Weights of a small self-supervised image encoder.
Model: arch pvt, patch size [2, 2], widths [64, 128, 256].
Training: soap at rate 0.0033, 7100 steps.
Data: 101725 training examples, 35.7 epochs.
Rows from block 6, named by matrix and row number. Each number is 128 + 32 x the weight over its row's rms, rounded and kept within 0 to 255. All counts start at 0. After the name is the row's rms in percent of the matrix's.
# proj: attention output (model.blocks.6.attn.proj.weight, 128x128), inputs 0-127
proj.10 111 [127  97 147 164 175  96  93 122 164 163 180 222 151 121  95 136  98  79 144 154 111 135 126 106  97 143 139 140  97 137 184 146 229 126 151 101 140 154 135 123 114 155  95 119 153 121 179 143  79 102 146 152 109 122 110 144 104 125 122 118  98 125 165 113 130 162 112 124  73  95 190 127 172 116 114 101 140 147  88 184 133  51 156 138 157 168 163 122  78 127  90 113 150 121  90 106  57 129  65 118  93 108 103 153 151  42 143 133 126 124 133 100 124 132 119 101 176  79 151 133 112 209 128 106 112 160 113 108]
proj.11 101 [147 151 137 111 143 136 123  89 110 152 162  75 125 110 136  83 127 167 149 191  96  80 153 111  81 149  97 145 130 163 159 153  79  24 138 101 183 145 152  76 130 149 147  62 126 150 147 105 154 153  98 152 189 165 133 136 129 133 110 130 162 162 109 117 149 109  91 122 117 101 129 168 126 113 143 206 140 102 120 178 118 121  97 139 170 156 173 142 126 155 163  82 108 109 140 188 142 185 166 143 165 140 186 125 160 124 137 109 151 140  92 102 120 118 153 151  71 125 117  76  44  95 140 198 114 138  96 119]
proj.12 104 [134  87 100 146  92 150  96 148 127 145 120 127 122 111 148 109 169 118 154 159  71  94  90 174 146 186 141 153  72 119  98 155 109 106 166 120 113  92 107 119 130 100 160 142 100  60  79  98 104  70 147 160 137 109  87 155 173 112 120 100  96 132 171 140 122 128 176 151 140 104 200 136 115  82 162  78 151 162  67 156  91 124 178  90 154 186  99 119 109  76  62 113  98  95  99 121 100  92 155 155 116 118 119 121 156 149  72 152 122 114 123 140 105 186  95 134 157 141  99  55 122 126 142 176 175 126  97  63]
proj.13 093 [152 142 140 102  81 172 178  95 112 131 155 130 127 105 124 121  92 133  84 122 179  96  81 148 115 138 119 147 139 108 137 123 112 168  86 121 147 112 121 153 133 102 136 155 114 155 171 107 192  57 136 142  47 136 112 130 133 168 155 157 103 151 143 153 128 104 146  70 133  70  73 125 166 112 110 167  94 124  99  94 101 108 162 134 180 178 148  78 175 158  99 100 155 122 144 131 142 135 180 129 155 141 101 166 139 158 109  40  88 114  50  92 128 151 110 200 142 146 167  96 148  72 125 116 120 179 136 197]
proj.14 091 [109 137 106 153 103 160  95  97 125 159 159 110 118 144  77 125 154 136  87 130  89 123 132 121 117 118 182 103 103 189 155 119 166 131  87 146 107 157  70 225 101 132  93 122 124 155  99 150 129 120 103 161 137 116  70 194  59 110  78 136  92 136 144 114 181 174 133 130 151 109 113 101 139 133 134 136  98 138 158 143 129 111 171 140 155 119 135  87 152 164  51 147 140  81  92 120  95 139 197 106 121  65 148 106 111  83 168 116 189 104 153 110 112 132 158  68 170  97 147  63 168 118  81  96 175 115 125  95]
proj.15 105 [171 162 138  42 166 120 173 126  86 131 116  67 109 110 170  87 119  75 130 108 201 137 127 127 157 144  70 161 151 165 116 103 125 110 139 173 140 107 162  83 118 120 114 136 144 144 148 109 141 138 170 157 132  71 127 132 151 131  72  96 173 132 108 132 157  92 168 182 141  71  66 112 128 130 129 108 124 111  55 134 130 114 162 129  61 144 106 113 146  91  77 132  57  93 133 169 120  93 164 147 182 138 100 176 135 118 120  64  52 104  86 123 108  83 104 129 120 124  81 125  89 138 154 136 134 134 129 143]
proj.16 110 [127 103 125 146 178  69 143 166  68 170  92  86 151 147 159 166 142  75 110 181 105 156  98 180 123  74 119  81 175 155 127 159 137  93 135 103 126 108 127 120 100 110 114 145 129 152 122 117 120 129  75  96 143 149 154 119 143 174 110  27 171 141  88 156  86  98 141 150 121 160 192  74 134 117 118 159  99 112 152 100 138 169 133 134 107 101 108 126 139 156 149 106 161  68 155 133 118  89 121 182 156 135 130 139 146 168 142  72  56 121 147 136 140 146  93 138 166 126 124 114  28 123 154 191  83 103 123 142]
proj.17 096 [ 88 116 103 124 211 112 144  91 140  86 118  79 101 113 128 112 155 137 108 126 119 141 168 107 132 133 106 158 146 128 132 119 129  73 136 130 134 120 154 133 156 206 100 138  91 183 121 112 152 194 110  93 105 125 129 111 174 102 160 149 183 175 187  83 185 170 143 103 115  99 146 177 121 131 130 129 149 125 133 141  63  82 118  65 115  94 143 148 114 220 161  91 114 154 109 111 147 206 179  81 136 153 122 111  75 124 137 162 172 123 181 142 124 145 159 144  89  57 133 151 129  94 125  83 126  84 127 120]
proj.18 111 [108  82 123 108 110 120 164 175 143 156 115 175 137 142 111 109 136 125 131 110 126 141 139 136  54 141 135  74 139 123 111 122 146 124 148 129 161 135 115  75 129 108 120 122 194 126 160 106  78 108  77 103 149 118 163 140 152 118  66 131  94 144 105 116 211 126  90 195 112  86  85 142  85 126  81  83  94 131 179 135 102  77 146 116  90 159  52 133 142  94 126 190 149 126  94 147 111 123  78 129 150  99 144  95 150 120 159 159  66 180  46 118 195 177 159 113 113 140 126 105  57 116 121 112 155 141 107  96]
proj.19 097 [107 134 103  97 131 135 144 111 151 168  93  98 113 114 172 137 158  99 220 139 160 157 159 105 129 120 134 144 102 144 165 126 176 171 121  82 106 146 146  98  88 103 145 131 179 109 142 110 167 105 145 141 167  94  73 133 136 113 124 147  88 137 138  66 157 131 116 141 172  98  71 111 171  91 176 133 138 129 111  94 121 160 126 134 133  76 121 135 158 136  67  83 167 100 133 106 119  93  88 116  68 137 100 132 169 100 148 109 147 158 209 120 133 108  90 134 108 164 224 107  65 150 167 109 203  69 118  97]
proj.20 098 [ 99  67 155 117  84  71  93 125 196  88 141 164 176 142 126 144 146 195 118 109 132 101  84 100 131  98 123 150 129 102  78 146 207 157 141 118 122 120 133  69 122  66 104 160 110 148 193 134 141 135 133  98 123 154 130 102 167 114 172 109 163  92 116 130 126 177 126  92 116 113 131 103 112 152 112 113 170 188 196 121 147 108 104 138 143 173 178 171 126 163 136 121 151 172 191  91 103 120  84 135 136 126  97  93  82 175 132 138 185 118 129 110 166 129  36 170 150 122 117 146 153  73 102 134 107 141 122 144]
proj.21 089 [121 143 150 171 144 131 138 137 182 125 157 141 146 183 140 152 119 194  93 155 152 145 181  74  83 109 103 101 103 134 140 121 155 150  73  77  80  89 122 154 183 151 111 132 126 180 202 156 187 116 174 143 103 137 157  99 118  93 153  99 133 108 107  90 127 117 123 148 110  93 155 147 132  51 234 105 119 123 135 128 132  93  94 140 168 141 136 109 149 135 153 106 104  60 115 142  86 170 166 196 133 149 157 195  87 169 112 129 150  78 126 104 133 134 160 161 151 111  95  91 124 128 130 142 105 115 165  88]
proj.22 095 [ 97 141 126 151 157 139 112 161 179 120  94 125  87 115 140 223  91 110  87 147 107 117 126 149 147 107 197 116  80 161  98 110 140 151 173 132 109 107  72 155 128 141 139 117 158  99 146 163  86 149  74 107 131 142  92 122 132 160 111 122 117  74 159 133 148 158 136 118 126 166  96  41 109 150 115 179 121 175 144 125  91 192 143  77 108 120 111 132 165 167  57 115 163 122 131 126 111 112 156 181 168  78 168 118 143 100 143 104 109 210 106 118 226 141 153 125 152 170 130 144 132 106 123 144  67 146 104 130]
proj.23 094 [110 182 123 105 104 149  96 100 137  99 139 235 143 123 105 144 125 142 197  89 128 111 135 106  99  89 142 198 141 146 146 119 131 118 112 162 169  60  88  87 109 150 143 126 117 161 112 196 121  97 121 119 126 167 140 125 177 155 117 125  88 115 116 152 104  71 131 152  96 180 143 129 118 162 170  94  44 168 141  74  67 128  83 181 139 177 130 120 144 139 164 119 111  94 131 116 130 166 121 102  96 138 127 197 107 161 100 153 151 157 175 167 161 115 130 120  95 109 135 180 115 139 178 109  63 130 115 146]
proj.24 101 [120  95 130 160  68 145 198  72 136 158 136 169 118 128 157 129 101 164 150 165 139 145  99 126 116  90 105 184 168 138 179  95 157 162  53 147 172 117 121 111  82 148  96 193 120 151 170 111 109 175 138  63 128 154 106 129 104 139 119 166 135 143 143  91  96 150 153  90 144 116  76 122  86 140 105 119  95 123  61 111 169 175 146  77 141 164  92 149 150 123 131  39 118 131 108 131 111 129 108 204 145 191 119 120 150 103 161 125 134 125  63 151 137 108 148  79 124 104 145 143 181 136 131 148  61 136 122 144]
proj.25 097 [135 172 156 109 140 102 137 154  93 134 120 145 120 186 100 188 151 142 128 153  84  83 226  83  67 135 166 151 146 136 158 162 101 164  92 120 133 127  87 126  96 160 107 141 156 141 136 155 137 153  95 127 110 199 130 108 159 130 147 138 204 137 118 163 112 129 154 126 145 171  91  86 124 154 132  73 137  91 113 138 124  78  58 154 135 143  85 162 179  93  92 139 148 152 139 133 149 126 135 137 145 200 168 133 166 215 155  99  65 140 102 139 104 127 142 174  86 131 133 111  60 149 152 106 125 121 170 112]
proj.26 092 [132 125 108  81 130 148  75 145 102 101  98 139 116 136 135  96 144 117  87 101 154 167 127 215 136  98 124 140 125 163 130  98 174 130  84 103 164 180 205 118 123  96 132 157  95 161 133 130 153 124 106 133 125  87 132 124 109 108 150  48 120 130 102  73 157  96 150 116  98 100  95  53  64 151 175 100 115 177 149 169 132 154 146 135  74  95  62 109  88 112 134 145  81 123 101 178 127 110 143 162  78  86 129 122 148  86 169  83 138 104 109 136  91 113 200 124 112  63 129 139 140 127 139 157 178 144  95 175]
proj.27 093 [201 168  42 205 133 135 133 142  46 165  94 109  79 107 180 106 142 179 124 121 124 111 115 104 128 133 126 129 146 108  97 105 117 127 180 126 158 141 103 151  93  91 152 153  97 119 136 115 103  91 153 154 118 108 119  84 119 157 125 137 136 120  76 126  76 173 111 105 151  96 129 103 133  64 175 146 121 164  87 102 100 167 157 106 127  84 163 173 120 125 150 111 144 105 122 128 128 161 164 145  65 130 160  81 137 211 115  82 163 113 140 123 131 165 197 136 148 147 121 104  84  79 117 170 137 107 198 149]
proj.28 098 [120 138 158  78 127  95 109 138 132  97  86 119 124 128 154 123 179  90 109  79 100 152 153  75 134  92 123 153  96  97 132 177 139 151 144 140 107 158 160  92 109 182 106 132 152 133  94 176 183 145  94 158  96 131 144 158 147 194 101  54 111  92 125 160 152 164  81 170 157 144 170 141 109 152 107 116  87  95 155 172 153 118 150 159 181 115 133 106 168 167 103 131 132 145 191  99 114 122  87 172 165 131 137 153 102 165 149 185 194 147 199  80 110 131 110  94  97 161 149 161 105  89 172 135 163  65 163 157]
proj.29 112 [138 134 123 101 131 145  76  89 167 145 112 109 125 114 139 144 106 174 148 116 160 170 103 137 100  54 132 146 116  94 100 114 111 128 149  64 141 168 164  93 120 124 160 117 162 127 131  54 102  86 148 139 125 128  86  94 139 145 107 118 163 141 114  87 120 125 163 152 115  93 148 162  81  88 152  97 129 166 116 163 188 104  98 113 103 148 179 111 174 170 136 108  81 195 182 138 132 132 108 181 115 127  96 130 117 144  90 124  94 133 137 182  70 184 178 206 109 147 128 120  70 200 166 146 125  60 114 179]
proj.30 109 [138  79 126 113  99 166 156 108 114 108 186 124 146  91 142 152 152 103 125 113 104 128  61 102 138 165 129 152 161  94 110 135  87 131  86  97 132 159 165 113 138 124 135 157  61 150 127  84 160 140  92 112 118 100  56 144 124 130 124 142 189 122 165 114 173 181  98 161 110  83 155  94 126 180 122 147 117 129  83  97 147 160 146  41 192 114 169  87 114 105  34  86 103 138 124  81 117 128 169 141 115  90  97 127 167 120  83 141 109 190 128 140 103 118 133 165 121 114 169 143  81 131 131  56  95  77 104 127]
proj.31 097 [133 149 133 139 119 141 155 118 163 134  67 157 133 136  76 121 108 133 160 115 143 153 123  90  92  98 151 127 112 122 170 140 143 133 102 123 120 188  96  85  94  83 151  85 133 132  77  97 117 134  86 116 147 129 102 168 140 144 161 105  85 162  97  92  41 167 111 166 113 153  91 142 131 114 151  86  91 126 130  47 106 151 126 146 131 142 151 220 148 169 145 167 124 133 106 166 139 153 148 149 151 106 160 157 120 213 132 135 103 159 187 110  47 150 152 108  46 109 159 163 156 149 137 177  87 126 183 148]
proj.32 100 [113 137 103  74 117 197 166  95 146 191  59 132  76 176 170 174  60 149  85 162 133 126 143 147 162 136 155 134 135 123 123 100  78 144 172 144  93 178 116 130  76 160 113 117 154 116 157 111 101 124 146 170 121 105 121 113 134 116 137 109 137 121 171 171 185 182 118 153 146  98  80 171 133  62 136 111 149  88 130 137 170 125 188 114 174 159 168 140 102  80 107 123  87 172 160 156 146 137 130 201 146 136  88 141 116  87 153 162 121 145 102 127 100 155 142 155 154 141  88 132  91 110 108 158  58 113 122  71]
proj.33 096 [ 90 102 169 131 180 156 143 112 166 105 109 102 101  99 121 151 148  71 143  68 120  97  59 153  98 126 144 100 150 145  88 123 125 167 134 166 134 167 112 117 169 165 100 138 104 105 162  90 118  93 111 117 127  83 109 130 177 150 100 204 155 145 138 124 149 116  80 141 102 134 104 161 100 140 146  89  82  71  93 118 136  88 123 159  89 163 150 145 106 183  68 108  34 123 155 139 122 124 174  83 121 150 119 151 150 108 137  68 174  99 119 153  98 149 187 129  62 134 117 133 141 152 175 145 102 211 150 117]
proj.34 103 [135 202 109 172 180 124 154 176 122 110 105  87  93 157 100  88 129 117 132 122 163 117 145 183 136 145 131 147  84 140 129 158 155 100 101 130 147 104 125 136 140 210  93 103 104 143 151 100 123  60 160 148  89 128 182  92 109 156 150 148 129 142  95 144  59  98 115 134  51 118  99 107 139 121 120 183 127  43 153 171 151 127 155  83  86 188 156 111 102  97 127  69 195  68 115 108  82 145 150 126 137 118 136 116 143 125 148 169 169 150 128 155 100 201 124  79 132 106 118 123 119 171  98 106 170 110 136 139]
proj.35 104 [118 153 145  62 105 115 110 153 163 121 119  81 130 124 172 215 118  73  92 164 139 122 203 142  90 117  81  67 115 106 121 101 113 185 139  74 124 134 137 183  71 164 120 152 105 139 182  76 143 187 110 160 108 115 105 105 145 154 111 118 133 121 158 162  88  79  80 129 126  92 101  63 112 156 115 128 139 133 103  94 160 110 156 143  85 109 128  81  92  94 150 216 159 103 103 144 139 102  97 176 156 114 135  87 134 124 148 103  88 137 145 110 152 175 105  99 185 149 160 132  75  98 123 132 134 137 127 105]
proj.36 087 [ 97 124 144 144 152  93 160 125  99  87  99  83 163 148 208 147 126 110 134 112 126 150 220  74 115 123 161 148 103 104 113 162  63 111 104 156  92 123 133 174  89 190 117 130 132 137  87 120 101 136 147 145 185 141  91 132 142 121  63 119 119 110 155 141 166 113  76 149 114 182 104 147 125 160 148 164  65 127  69  90 109 130 142 199  84  89  93 140 156 106 165 133 151 174 166  96 141 133 156  94 172 127 125  89 179 126 135 108 125 115 107 115 107 176 157  75 161  73 170  77 112 107 131 123 105 179 100 150]
proj.37 101 [135 187 127 132 116  87 137 130 123  94 142 144 123 100  72 143 116 138 164 154 203 167 138 146 164 125 103 138 138 107 155  79  87 200 140 149 137  94  82  87 166 143 196 163 156 159 150 122  94 124  90 151 127 147 128 158 108 113 112 109 123 127 102 143 124  78 134 129 126 111 118 118  87 171 126 109 103 120 138  67 184 139  85  95  64 156 145 154  70 132 112 115 139 163 138 137 167  60 168 217 140  86 122  72  96 137 103  84 136 196  90 150 160 116 153 124  64 123 148 142 108  60 145 113  94 146 162  97]
proj.38 094 [183 135 118 132 176 140  92 115  71 164  84 114 143 127 175 141  90 131 152 146 104 151  74 150 144 122 157 138 141 190 141 101  90 151 133 112 123 128 165 111 118 164 142 131 124 173  61 130 155  85 144 190 172 143  81 139 134 112 137 106  76 124 101 113 117  91 108 151 107 169 197 102 167  87 138  90  46 118 100 144 125 118 102 155  87 132  98 128 173 177 176 161 139 125 117 130  92  85  94 150 134 128  61  93 153 136 101 113  57  59 136  92 115 160 162 154 129 119 161 158  84 122  84 158 193 144 157 151]
proj.39 097 [106  99 121  74  81 134 130  76 121 169  94  94  74 155 101 134 132  98 123 136 124 111  59 122 146  94  67  48 106  96  94 101 145 109 173 166  94 159 120 133 187 125 129  98 139 100 127  79 182  91  96 173 133 126 138 157 151  98  73 142 120 126 110 126 127 123 189 120 153  55 143 170 141 105 122 134 167 147 166 157 151 120 117  93 134 186  94 111 155 200 191 138 127 120 128 112 146 178  99 163 182  86 135 171 108 114  84 144 161 139 102 159 107  89 173 149 147 150 139 114 146  87 192 150 159 106 143 153]
proj.40 095 [157 125 107  87 188 166  91 102 140  65 123 104 109 180 108  99 164 123 189  93 105 144 101 167  97 189 119 119 174 102 148 123 172 130 127 147 136 124 133  82 120 112 126 136 161 125 100 109 119  93 134 164 167 119  79 107 152 134 131 183 138 147 132 108  75 142 119  99  73 113 129 139 161 138 150  45 168 133 129 195  69  94  30 154 113 125 149 195 143  75 151 156  82 178 134 122 103 154 115 112 109 149  83 146 126 129 151 128 129 148 141 140  77 123  70 129 120 164 144 165 179 130 190 114 140 175 145 104]
proj.41 096 [170 161 134 163 101 108 127  86 129 162  81  66  87  75 160  87 121 152 111 120 109 123 131 133 138 186 122 145 177 119 129 112 102 148 112 137  81 144 141 121 110 136 165 134 152 118 216  95 139 127 140 157 137 183 142 118 131  78  97 132  95 140 103 100 181 130 110  88  87 124 105 109 132  77 153  96 125 196 102 211 106  70 104  93 115  90 130  77 113  73 135 103  99 126 118  82 130 161 180 158 182 169 123 198 204 111  93 121  92 135 148 118 137 171 139 208 130 114 116 128 143 139 164 134 119 112 102 126]
proj.42 103 [138 134 150 127 136 127 189  77 125 110 142 140 124 110 114 120 123  89 145 119 159 141 160  88 138 131 102 183  95 142 163  84 103 172 129 111 161 115 128 204 102 175 140 160 158 149 160 111 110 154 142 154  83  83 131 132  98 106 211 114 159 128 147 148 123 119  63 154 123 114 128 118 138 113 164 115 115 147 203  91 130 150 113 177  78 125 129 147 177 100 115  97 239 138  80  79 148  83 127 139 125 152 111  89 127 124 125  74 130 142  83 136 166 156 116 164 181 114 130 105 197  66 151  65 110 153 103 170]
proj.43 106 [106 133  92  89 119  95 157 108 132 144 104 154 179 118 117  28  86 156 107  86 144 128 129  75 144 143  92 181 174 119 126  95 196 167 132 149 123 145 106 201  82 147 146 145 108 136 118 170  91 110 140 112 123 194  97 104 116  48 137 118  94  74 163  98 140 113 142 135 115 124  89 154 160  96 106  64 121 105 146 128 164 142 126 136 148 154 108 164 135  97  94 117 108 192 169 128  53 180 120 144  77 142 169 132 128 109 108 167 135  99 134 119 185  84  93 135 155 113  96 125 159 201 143 150 156 129 118 114]
proj.44 106 [ 87 111 183 117 126 138 119 174  89 124 148 129 178 182 173 103 168 140 169 155 129 132 180 129 108 144 121  65  93 133 123 126 148  67 114 129 128  42 183 174 113 144 153 161 119 118 170 180  98 161  81 107 112 120 155 126 127  69 148 162 124  75 158 154 157  74 124 164 126 112 117  97 157 156  82 153  91  56 134 156 121 128  87 106  96 152 123 116 127 144 126 120 143  95  95 163  70 141 178 116 142 145 144 110  82 114 133 114 164 133 116  85 185 143 132 145 205 117  78  98 109 176  80  76 103 151 148 125]
proj.45 098 [166 186 179  78 169 104  99 133 184 105 110 105 128 123 124 106  69 122 167 141 172 115 120 136 136 124 105 127 149 149  90 146 139 128 153 127  92 121 137 207  93 132 145  81  74 136 109 132  96 116 116 122 157 107  85 130 173 149  78 127 151 115 132 169 115 130  80 121 171 117 109 123 108 164 161 135 121 236 134 136 184 120 122 148 145 134 122 173 130 148  73 138  82 147 149  77 149 155 110 120 130  77  88  95 113 115  66 148 161 115  92 119 165 153 118  97 144 150 147  74  88 139 159 153 159 131  50  34]
proj.46 105 [185 127  85 108 153 145 177 162  48 152 145 175 113 125 172 167 138 116 157 171 112  95  75 119 125  67 139 104 172 225 108 111 122  99 165 124 174 150 159  96 138 160  90 159 125 139 113  86 192 154  95  99  95 122  91 141 103 140 165 119 118 107  85  89 101 157 137 112 154 130 152 140 190 111 102 139 123 124 136 113 110 149 172 159 108  68 155 152 127 132 100 128 153 151 132 131 189 109 175  93 129 100  87 117  92 134 107 144 171  93 182 115 133 201 120 100 142 117 127 146 131 120  43 146 171 119 175 142]
proj.47 087 [139  73  29 122 109 149 167 196 105 113 108 131 109 141 129 146 118 115 120  90  57 129 111 164 124 153 179 126 111 141 174  93 120 130 125 126  94 128 113  41 166  99 135 128 140 125 148 134 155 140 126  63 108 106 148 150 112 146 115 130 117  93 126  97 163 135 138 170 129 125 151  84 174 186 167 131 151 107 143  41 146 152 187 134 137 124 133 103 100 127 108 170 141 155 136 203 201 108 161 151  78  78 172 123 137 155 131 127 166 111 167 127 137 128 175  82 136  87 177 174 112 109  81 100 169 117  91 130]
proj.48 102 [ 96 121 128  89  94 137 153  84 161 106 141 107 190 121 160 177  61  83 134  66 136 119 116  97 118  94 131 209  60 102 102 177 142 126  95 117 154  90 132 112 146  66 121  82 133 124  83  96 126 157  93  81 122 141 103 161 131 109 159 101 170 129 112  96 139 181 130 102 152 100 120 117 103  79 101 118 125 205 140 126 127 106 114 128 123 114 144 163 115 137 133 108 147 111 170 179 129 142 206 131  99 171 182 122 105 161 119 182 157 181 196 130 178  65 144 162  88 102 169 138  91 145 132 133 141 123 135 159]
proj.49 096 [185 151 115 165  96 184  24 125 130 136 102 112 113 127 136 140 181 119  66  71  98 137 112 128 135 134 129 107 135  73 163 129 158 122 149 133 151 138 125 132 121 188  90 114 126 163 125 127 161  92 148 149  89 166 174  23 156 112 109 140 147 114 130 125 109 159  96 166 155 127 132 175  75 111 101  95  94 157 175 153  90  72 136 142 157  92 132 112 121  93 185 182 137 147 145 116  80 145 109 143 106 114 115 112 174 121 184 151 167 139 111 177  87 134 122 130 152 195  96 190  97 120 120 163 123 137 111  80]
proj.50 108 [137 182 137 200  99 137 175  90 162  91  97  92 128 138 163 179 127 124  79  60 121 152 126 142 112 186 112  80 102 117  91 147 128 125  59 123 160  88 132 180  85 137 100 144 173 157 111  83 185 128 175 140  92  65  87 105 109  84 112 165 149 123 114 115 164 120 118  98 183  86 122 129 104 151 146 167 100 104 121  95 145 126 144 160 149 103 148  54 146 126 172 101 184  94 140 168 149 160 195 141 159 124 107 153 147 128 129 151 110 150 105 160  85 118 106 112 136 108 179  93  85 110 126 124 167 151 191 121]
proj.51 101 [124 150 141 149  91 122 129 169 137 162 134 109 134 158  91 175 162 150 158 206  96 112 132 110 184 142 100 129 171 102 161  91 118 134 114 156  91  96  52 196 118 195  60 120 188  85 109 158 111 163  68 140 112 180 118 125 125  92 172 145 224 120 152 150 126 122 141 137 162  77 107 114 153  69 116  94  86 119  84 101 103  76  99 113 130 137 145  93 139 111 149 172 101 137  57 144  94 165 115 149 143 125 126 113 128  81 167 143  92 156 170 131 138  87 166 123 120 132 154 124 124 173 107 113 128  97 111 137]
proj.52 111 [ 94  67  79  88 164 115 101 102 117 158 134 154  99 105 126 193 148 100 113 149 117 113 152  61 189 151 158 170 119  94  88  99 103 156  75  64 117 145 144 133 178 157 164 136 179 128  97 123 162 134 144 150 184 145 130 100 144 165  85 169 123 116 156  98  78 127 145  84 146 121 103 171 128  75 145 127 132 127  76  78 166 120  84  71 105 154 136 172  91 108  96  78 119 117 123 145 124 157 201 177 125  98 144 103  93 135 118  76 102 109 182 149 201 121 149 141 174 131 111  93 169 120 108 156 136 111 107 134]
proj.53 107 [136 126 171 119 111 125 145 104  62 116 114 177  87 130  79  90 116 107 135 114 118 125 108 101 142 166 173 155  76 125 172  95 120  95 173 142 133 126 132  44 149 151  94 160  87 125  87 195 107 155 167 152 162 146 138 131  80 133 119 137  84  73 129 125 105 104 132 195 124 181 107 125 129 146 100  91 122  88 128 119 172 201 102 104  97 136 141 173 178  73  82 135 154 160 114 173 163 117 164 136 101 111 120 177 126 110 121 100 113  66 109 112 108 118 192  92  86 118 144 112 174 116 149  72 197 165 128 108]
proj.54 111 [126 147 182 155 116 103 137 136 107 115  91 114 123 110  49  97 112 179 106  57 218 112  94 112 103 121  96 175 130 133 117  89 108 163 134 156  93 126 139 128 111 109 159 115 140 133 112 108  94 181 133 171 158 204 140 160 138 113 107 124 108 100 165 140 137 111  85  92  87  93 162 163 105 148  86  85 155 146 165 175 128  92 123 142  88 171 160 134 157  49 144 160  35 145 101 133 138 143 129 118 115 153 162 142 118 143 151 146 190  83 122 135 141  91 101 162 125 119 102  80 150 107 131 130 147 148 124  31]
proj.55 100 [145 120 163 177  89 141 145 142 152 150  78 127 144 106 173 135 101 154 117 142 132 152 122 115 158 153 155 107 122  97 144 167  92 211 146 119 149 179 152 118 114 113 181 122 126 107 142 136  91 121  61 102 131 104  93 111 190  81 161  87 128 138 117 185 120 135 149 136 145 134  91 124  89 107 138 139 155 148 172 104 124 113 141  71  98 142  91 150  95 164 195 118 165  92 109 116 162 118  39  97 125  56 116 151 120 170 108 130  89 157  73 112 132 122 145 150  76 176 173 222 149 117 151 110  65 104 145  85]
proj.56 094 [137 133 105  94 112  99 114  99 112  53  90  91 130 121 115 183  76 107 192 120 124 123 125 125 158 114 107 123 174 146 110 144 120 147 137  86 114 117 122 199 121  93 146 155 125 155 126  60 128 162 130 207 155 142 114 165 124 101 114 176 130 119 140 151 147 152 143  85 136 143 142 159 152 155 194 132 144 112 172  72 172 137 118 122 125 115 109 194  72 191 126  86 131  93 202  88 129 184 143 119 162  96 143  77 153 168 107  94 228 151 147 130 153  73 131 130 130 111 149 115 155  76 132 142 103 168 125 145]
proj.57 090 [160 206 148 154 161 139 149 136 141 125 201 118 105 145 104 136 103 143 184 168 126 116  92 157  83 132  75 141  85 141 132 105 115  83 128 135 145 151 123 119  94 174 128 113 143 154 139 148 163 131 200  64  99  85 108 133 140  93  99 113 161 113 109 176 148 117 136 121 161  48 131 142 156 136 111 142 122  78 139 132 105  94 158 146 143 143 116  99 113 168 175 112 216 140 131 156 113 153 101 157 110 149 108  85 149  83 164 129 160  83 192  62  90 191 144 166 175 145 115 175 160 108 105 159 119 198 139 131]
proj.58 097 [137 190 103 155 132 151 158 155 116 143 140 123 122  54  87  71 130 138 107 142 104  94 157  97 150 160 100 172 134 109 150 138 119 105 150  70  85 179 112 148  71 129 120 112 116 124 155 154 112 150 129  93 144 100 136  94  89 145 157 128 131 141 109 141 194 162 181  91 152 184 117 127 129 127  84 176 143  77 176 183 110 111 153  95 167 113  91 113 100  89 144  87 106 134 114 101 153 109 116 142 132 110  95  87 128 134 162 137 156 102  22 119 133  74 195 209 124 110  61 147 133  64 115 146 122 155 149 141]
proj.59 096 [166 187 132 136 147 134 111 170 154  97 101 121 217 137 106  95 171 172 153 150 108  94 169 162 127 167 103 155  98 161 121 159 136  92 169  85 134 124 113  62 138 145 146 184 127 129 107 128 159  89 124  83 139 137 151 129 129  99  76 115 127 118 121 133  46  95 108 136 110 193 179 169  88 147 146 188 127 106 160 124 169 165 145 135 101 125 121 131 136 146 161  95 159  61  94 168 135 107  96 121 105 104 191  95 150 149 114  64 146 144  69 152 125 159 148 111 171 151 133 110 167 181 103 154  88 188 152 103]
proj.60 095 [137 157 149 120 149 172 191 115 162 151 136  93 103 167  91  93 156 142 141  40 117 105 153  65  94 159 173 104 137  85 185  72 156 129 134  90 133 110 123 138  94 129 107 220 120  90 139 158 127 112 123 106 159  70 113 118 128 127 148 162 209  48 158 109  82  94 125 147 143 113 156 111 127 190 119 102 149 113 130 161 122 135  62 119  93 120  80 146 140  97 112 151 108  81 126 140 180  84 107 172 137 143  89 130 165 141 135  82  92 141 140 124  87 120 137  96 138 173  97 148  95 179 147 145 141 152 114 159]
proj.61 102 [137 146 108 152 125  94 123 135 133 128 116 168  97 147 131 109 122 118 109 165 107 130 101 172 172 146 159  65 131 135 107 126 108 104 151 108 123 160 109 173 120 160 105 143 151 168 146 120  93 128  82 123  62 109 175 124  86 178 131  99 147 103 171 126 178 195 102 104 204 145 154 114  94 137 120 136 175 123 202 133 106 213 190  89 168 122 164 111 121 135 106 119 163 152 153 108 153  56 169  87 181  83 172 103 114 114 110 132  97 105 125 110 185 152 176 113 159 140  75  78 118  83  74 174 119 139  97 134]
proj.62 093 [177 178  82  87 140 141 157 138 116 109 130 139 145 146 133 146 179 207 191 147 133 129 175 150 134  79 123 145 174 138 126 147 107 108 152 110 124 138 173 127 142 115 122 102 167 133 136 140  99 144  93 117 124  91 107 157  82  91 185  99 140 133 102 145 140 100 201 168 100 152 133 147 110 112 144 140 155 154 175 122 141 114  83 169 114 136  80  93 115 126 124 105 120 132 131 189  90 161 149 165 128 165 179 106 143 132 127  79 150 126 130 171 141  33 134 152 178 131 105  48 206 134  72 105 131 143 103 214]
proj.63 097 [107  77 109  57 140  79 114  95 130  90 150 167  96  77  92 224 126 104 112 157 143 176 156  93 147 115 137 114 141 130  63 130 116 131 111 135 134 167 137  74 200  75 110 187 147 138  63 106 119 133 106  89 106 160 103 119 140 155 123 143 102 141 163 125 132 145 142 148 139 142 125 125 153 179 205 124 131 211 145 111 119  79 134 158 117 131 107 138 120 162 198 120  93  95 133 124 193 108 125 118 157 101 130 163 149 188 182 127 113 116 148 135 144 121 154 173 166  98 113 156  94 100 193 130 101 118 120 102]